config = dict(
    image_size=32,
    arch='regnet',
    norm='groupnorm',
    optimizer='adamw',
)
Rows from block 6 of a small image classifier, named by matrix and row number. Rows with one number belong to one channel. Each number is 128 + 24 x the weight over its row's rms, rounded and kept within 0 to 255. All counts start at 0.
After each channel's rows are labels from the 100 images, of 14976, where the channel reaches its highest value: "responds to" is what is common among them. Only what is clearly more common there than usual is listed. The data: streak pictures of flow and ridge fields. In brackets: how many of the 100.
# convs1: grouped (5 groups) 3x3 conv (model.blocks.6.convs.1.weight, 160x32x3x3, standardized in use, each kernel summed), inputs within the group 0-31
# convs2: expand pointwise conv (model.blocks.6.convs.2.weight, 160x160x1x1, standardized in use, transposed), outputs 0-53

convs1.11 [117 141 110 129 124 134 149 105 134 150 126 154 113 120 152 151 106 154 153 202 106 148 161  83  88 122 116 122 126 110 138 152]
convs2.11 [109 106 157 128 175 117 149 133 148 147 153 140 160 110 128 116 151 168 135 175 137 147 129 108 143 169 131 163 120 132 150 161 182 187 141 122 203 139 127 148 122 138 146 139 142 123 166 123 125 134 137 157 119 154]
responds to: parallel (52); turbulent (47)

convs1.124 [128 177  97 168 138 113 145  77 107 151 137 113 119 133 135 173 167  95 105 126 103 112 143 105 135  90 140 125 119 141 138 134]
convs2.124 [132 130 112 115 116 132 167 129 151  78 116 153 123 122  86 137 100 160 140 130  84 120 171 198 114  93 102 119 144 123 153 156 155 101  91 139 132 119 152 126 133  97 107 101 100 117 160 131 114 105 101 136 135 132]
responds to: source (35)

convs1.78 [101 139 123 101 130 109 137 169  97 139 121 106 117 118 101 124 129 125 129 161 122  94 114 146 189 139 171 121 168  85 140 119]
convs2.78 [ 96 119 142 176 130 167 176 123 131 182 133 115 135  95 172 103 139 141 112 125 133 117 120  99 102 111 134  70 133 104 151 103 120 149 113 137 143  98 164  99 102 165 151 101 115 122 141 135 182 136 123 108  93 129]
responds to: turbulent (83)

convs1.128 [ 74 128 144 127 134 152 135 137 149 151  94 121 134 159 107 129 162 110 181 154 145 145 111 133 104 136 152 113 148 168 156 156]
convs2.128 [110 153 201 114 157 164 110 115 144 183 193 105 182 155 144 104 195 131 127 162 137 152 120 105 134 114 123 110 134  89 115 112 143 140 118 124 123  66 136  82 125 144 111 160 132 129 143 137 157 145 116 136 134 154]
responds to: source (37); turbulent (35); parallel (28)

convs1.115 [105 141 126 134 102 161 145 151 134  96  91  81 120 143  92 148 129  90 130 167 140 160 113 105  78 145 112 123 123 126 107 140]
convs2.115 [154 145  98  85 120 113  80 140 103 114 110 119  84 160 136 120  83 129 129  97 136 163 103 139 153 134 144 141 126 167  97 152 126 107 132 124 110 158 127 139 166 141 128 153 139 124  90 153 146 155 158 126 146 103]
responds to: delta (55); loop (40)

convs1.28 [126 144 125 143 129 161 109 137 126 150 125 163 118 102 126 168 123  87 160  90 150 168 134 143 174 165 132  93 123 139 152 146]
convs2.28 [117  68 113  89 111 110 127 113 148 129  96 123 131 104  95 127  90 158 162  69 132 171 174 124 114  98 135 141 150 153 133 161 157 154 160 153 122 118 122 163 132  92 142 117 106 163  87 102 131 117 107 108 136 147]
responds to: waves (49); pair of whorls (38)

convs1.86 [153 153 150 141 106 152  81  93 159 117 135 153 152 114 127 142 133 143 166 149 173 115 107 112  95 161 112 126 141 137 162 109]
convs2.86 [114 116 130 154 163 169 147 133 179 131 113 147 114 100 149 146 117 106 125 138 149  86 128 171 123 146 104 140 150 117 142 143 116 136 101 164 147 117 123 115 108 118 129  82 106 144 160 123 121 131 111 123 100 171]
responds to: pair of whorls (48); whorl (40)

convs1.60 [173 126 140 154 112 130 173 134 182 113 130 125 147 149 132 132 120 152 144 182 150 113 138 126 139 156 148 160 109 133  84 127]
convs2.60 [106  84 110 183 153 166 139 181 186 133 101 185 121 139 174 131 108 138 125 177 157 105 128 168 119 150 113 141 142 120 149 135 102 141 117 145 115 117 144 127 105 140 128 110 117 139 131 131 156 143  97 108 108 141]
responds to: pair of whorls (54)

convs1.95 [161 171 152 124 102 169  98 123 132 122 117 153 175 111 120 150 104 137 139 171 141 112 115 102 130 164 130 118 130 103 125  84]
convs2.95 [122 121 129 158 127 122 106 175 132 143 125 171 143 136 149 141 125 195 118 146 114 105 100 129 122 166 136 139 102 127 112 179 122 137 116  99  99 127  97 149 102 159 145 147 140 158 146 126 147 148 145 145 124 114]
responds to: turbulent (60)

convs1.152 [127 124 126  84 149 110 132 134 165 152 158 153 154 125 108 144 137 133 153 152 162 146 102 138  86 161 174 100 162 119 140 123]
convs2.152 [109 131 129 125 125 102 134 133 110 103 135 159 161 133  98 156 142 184 136 144  64 111 141 157 132 113 130 157 128 114 150 155 140 114 106 123 150 167 116 127 126 101 128 128 133  77 114 124  89 110 143 168 144 114]
responds to: spiral (60)

convs1.156 [120  82 128  63 130 122 112 178 131 118 150 151 139 108 140 119 115 117  97 111 121 115  80 143 106 116 112 142 164 119 128 104]
convs2.156 [134 112 129 135 108 145 186 105 123 107 117 135 155 113 112  99 118 147 164 128 118 104 172 133 122 158 117 103 158 116 164 141 156 117  94 111 162 142 128 116 152 107 127 146 112 134 114 127 148 110 125 124 113 118]
responds to: spiral (33)

convs1.123 [126 109 116 101  88 144 101 115 146 134 116 138 184 114 123 125 156 161 146 125 137 137 146 106 139 116 116 157 201 133 149 112]
convs2.123 [108 132 169 136 174 123 149 173 178 142 177 172 145 170 162 100 155 157 133 151 126 119 113 163 100 158 152 131 140 130 108 151 139 139 105 115 114 115 172 140  92 148 126 132 120 139 181 119 135 132 122 173 119 141]
responds to: saddle (41); turbulent (28); parallel (25)

convs1.155 [142 141 151 132 117 141 133  79 143 129 105 106 152 149  62 119 153 140 149 151 148 150 125 121 113 113 134  70 123 155 150 145]
convs2.155 [173 154 127  94 137  87  88 125 101 119 157 133 121 155 128 140 149 111 123 128 107 122  91 113 132 132 141  96  98 112  92 130  82 114  96 131 113 140 117 121 150 155 134 131 160  89 116 165 129 155 173 127 156 101]
responds to: parallel (98)

convs1.61 [173 152 171 177 122 118 155 166 127 143 143 124 137 146 147  86  87 125 139 112  99 138 141 139 128 104  94 105 127 140 108 141]
convs2.61 [162 132 135 108 131 128  88 137 118 132 139 131 130 178 153 119 132 131 124 114 145 130 124 142  89  91  83  77  85 124  62 113  78  92  96 127  73 117  75 121 139 147 140 134 129 100 166 150 170 133 156 128 120 140]
responds to: parallel (100)

convs1.47 [156 149 127 130 134 150 157 135 163 144 145 105 105 184 152 114 127 146 144 111  99 161  99 155 140 144 114 149  83 163 109 131]
convs2.47 [157 113 107 112 135 134 116 172 157 106  99 172  35 117 129 164  88 139 154 125 124 179 137 148 100 149 148 177 165 131 139 152 162 145 132 162 169 134  77 123 137 125 139 117 113 143 156 117 119 139 168 131 156 142]
responds to: pair of whorls (80)

convs1.27 [129 135 131  85 149 113 107 127 140 126 100 121 133 132  81 156 134 124  87 112 150 144  81 108 110 156 106 158 135 139  76 156]
convs2.27 [124 100 127 137  97 137 109 128 124 124 106 128 128 104 108 172 109 107 141 143  85 159 116 151 166  90 157 165 184 101 162 140 146 123  71 125 144 133 148 100 104 102  97 106 102 116 108 117  97 109 118 123 145 108]
responds to: source (36); waves (29)

convs1.138 [125 110 127 113 150 132 142 180 172 127 157 143 116 130  95 143 130 117 101 130 113 113  86 130  65 121  97  97 158 120 134 132]
convs2.138 [118 132 103 157 106 120 126 149 112 110  91 145 123 135 135 164  96 149 100 121  87 124 145 190 115 138 144 156 152 107 154 157 124 116 128 117 107 162  87 146 140 111 114  94 124  68 133 106  98 119 145 160 136 110]
responds to: source (71)

convs1.26 [117  93 119 101 137  83 121 133 134 107 132  95 146 144 109 111 117  97 137 124 157 153  96 131  95 161  80 110 140 160  91 145]
convs2.26 [122 105 159 130 170 138 119 154 135 102 148 158 100 158 133 153 136 182 132 138 186  82 121 128 148 157 130 157 156 112 151 137 146 141  79 109 137 132 136 119  86 118 135 161 158 102 129 156 123 132 158 151 155 145]
responds to: waves (100)

convs1.7 [136 132 137  96 121 138 116 104 153 141 101 144 138 106 103 166 107 140  99 148 147 151  94  93 103 157  85 136 127 143  87 167]
convs2.7 [111 103 124 135 144 146 121 137 142 154 125 131 145 168 162 119 131 150 134 145 142 148 148  93 150 139 152 172 142  99 172 101 169 123 107 170 133  98 140  76 110 156 138  81 138 128 152 148 170 139 115 140 117 135]
responds to: pair of whorls (42); waves (30)

convs1.136 [130 113 114 110 155 134 144 148 137 150 164 169 112  87 139 147  75 111 104  96 100  93 113 135 126 145 132 141 138  78 120 113]
convs2.136 [126 105 119 125 106 117  98 121 130 120  88 110 109 108 127 120  85 124 129 106 108 126 114 128 175 151 122 128 103 158  77 145 150 115 151 117  97 152 139 137 159 139 130 154 140 149  96 128 140 123 138 125 126 101]
responds to: delta (48); loop (28)

convs1.126 [150 100 148 103 139  86 113 109 132 152 145 153 141 109 149  72 133 158 136  68 126  98 150 141 149 109 125 134 142 124 151 111]
convs2.126 [166 145 121 128  79 120  87 116  83 119 135  96 115 137 122 137 125 129  91 122 110 155 109 115 139 143 125 125 126 165  96 141 103  95 150 126 111 143 128 163 151 130  91 120 124  84  96 152 106 118 161 129 141  83]
responds to: delta (54); loop (44)

convs1.129 [111 119 143 131 163 152 160 158 164 167 147 161 134 120 112 169 124 112 155 133 124 120 136 169 107 166 148 110 172 142 141 122]
convs2.129 [117 142 163 123 155 170 129 111 149 152 165 105 172 152 153 107 173 132 121 175 152  89 113 113 106 101 126 117 156  95 107 107 121 159 106 125 131  86 142  95 111 115 135 157 123 125 121 139 145 146 129 116 115 173]
responds to: turbulent (36); source (35); parallel (29)

convs1.125 [161  89 104  97 110 134 107 116  86 127 138 144 150  81 119 150 105 135  90 156 101 152 122 123 151  94 113 132 160 123 156 118]
convs2.125 [ 91 130 135 131 150 113 140 177 140 183 132 149 123 157 162 113 127 155 107 132  88  96 106 131 145 100 163 119 150 119 134 160 118 136 116 128  80 117 135 112  98 182 170 130 167 125 145 132 161 143 126 174 143 147]
responds to: spiral (85)

convs1.79 [155 164 167 162 165 142 153 111 108  90 133 125 108 164 141 146 108 142 134 128 150 160 151 107 131 152 107 145 122 171 123 102]
convs2.79 [111 114 133 160 160 127 145 172 168 125 132 187  91 140 137 126 126 168 138 145 147 127 134 137 141 109 109 127 111 159  87 170 122 153 126 112 100 114 157 149 115 160 167 151 139 145 202  97 161 150 115 140 112 147]
responds to: turbulent (64); parallel (26)

convs1.157 [142 119 161 114 119 155 143 131 159 125 129 123 146 147  71 120 160 147 141 151 148 152 107 122  82 118 121  70 134 158 151 143]
convs2.157 [198 167 150 121 146 129 109 148 118 126 137 140 126 152 137 112 122 153 129 126 115 104  81 143 112  97 128 112 129 103 136 113 127 113 102 141  90 115 110 121 154 155 159 119 148 106 105 168 167 168 149 153 150 130]
responds to: parallel (93)

convs1.90 [144 112 131 108  85 158 106  96 125 151  74 148  99  81 125  93 143 135 157 122 160 115 127 117  85 149 131 133 127 111 133 127]
convs2.90 [140 146 126 153 105 165 132 112 122 103 136 131 149 151 116 120 150 110 102 141 121 110 126 120 140 132 122 149 135  92 131 133 129 122 141 109 143 116 160  86 132 121 108 185  60 144 147  99 119  81 129  95  92 122]
responds to: saddle (33); source (25)

convs1.105 [118 146 123 135 115 151 140 163 160 117  98 103 176 148 111 127 167 126 145 161 132 157 116  99 103 161 112 143 179 144 130 146]
convs2.105 [140 169 131 140 122 138 138  90 137 148 114 113 127 132 121 134 123 111 163 134 128 192 138 154 119 103 150 100 140 134 126 111 159 118 131 187 144 101 110 133 153 107 116 121 109 164 141 132 128 142 111 115 113 133]
responds to: pair of whorls (61); whorl (34)

convs1.137 [118 140 117 118 164 129 140  94  98 175 147 144 141 109 107 156 104 106 165 110 159 129 150 144 146 154 183 111 121 112 102 123]
convs2.137 [107 124 142 102 144 135 118 130 141 152 145 114 148 125 156  82 143 106  98 155 149 133 154 112 103 103 150  81 144 100 154  87 144 127 121 163 119  78 139 102 104 143 144 100 142 117 121 111 147 170 119 116  95 146]
responds to: spiral (39)

convs1.52 [134 158 134 133 115 123 146 162 157 138 145 113 102 144 135  72  65 142 130 136 124 146 126 132 165 134 133 127 123 147  77 162]
convs2.52 [182 154 146 113 145 135 123 128 124 105 175 123 153 161 150 107 159 137 113 167 100 130 113 123 113  90 113 130  55 110 112 115  69 110  96 122  90 122 125 122 163 136 102 154 107 114 162 124 133 124 128 147 105 139]
responds to: parallel (100)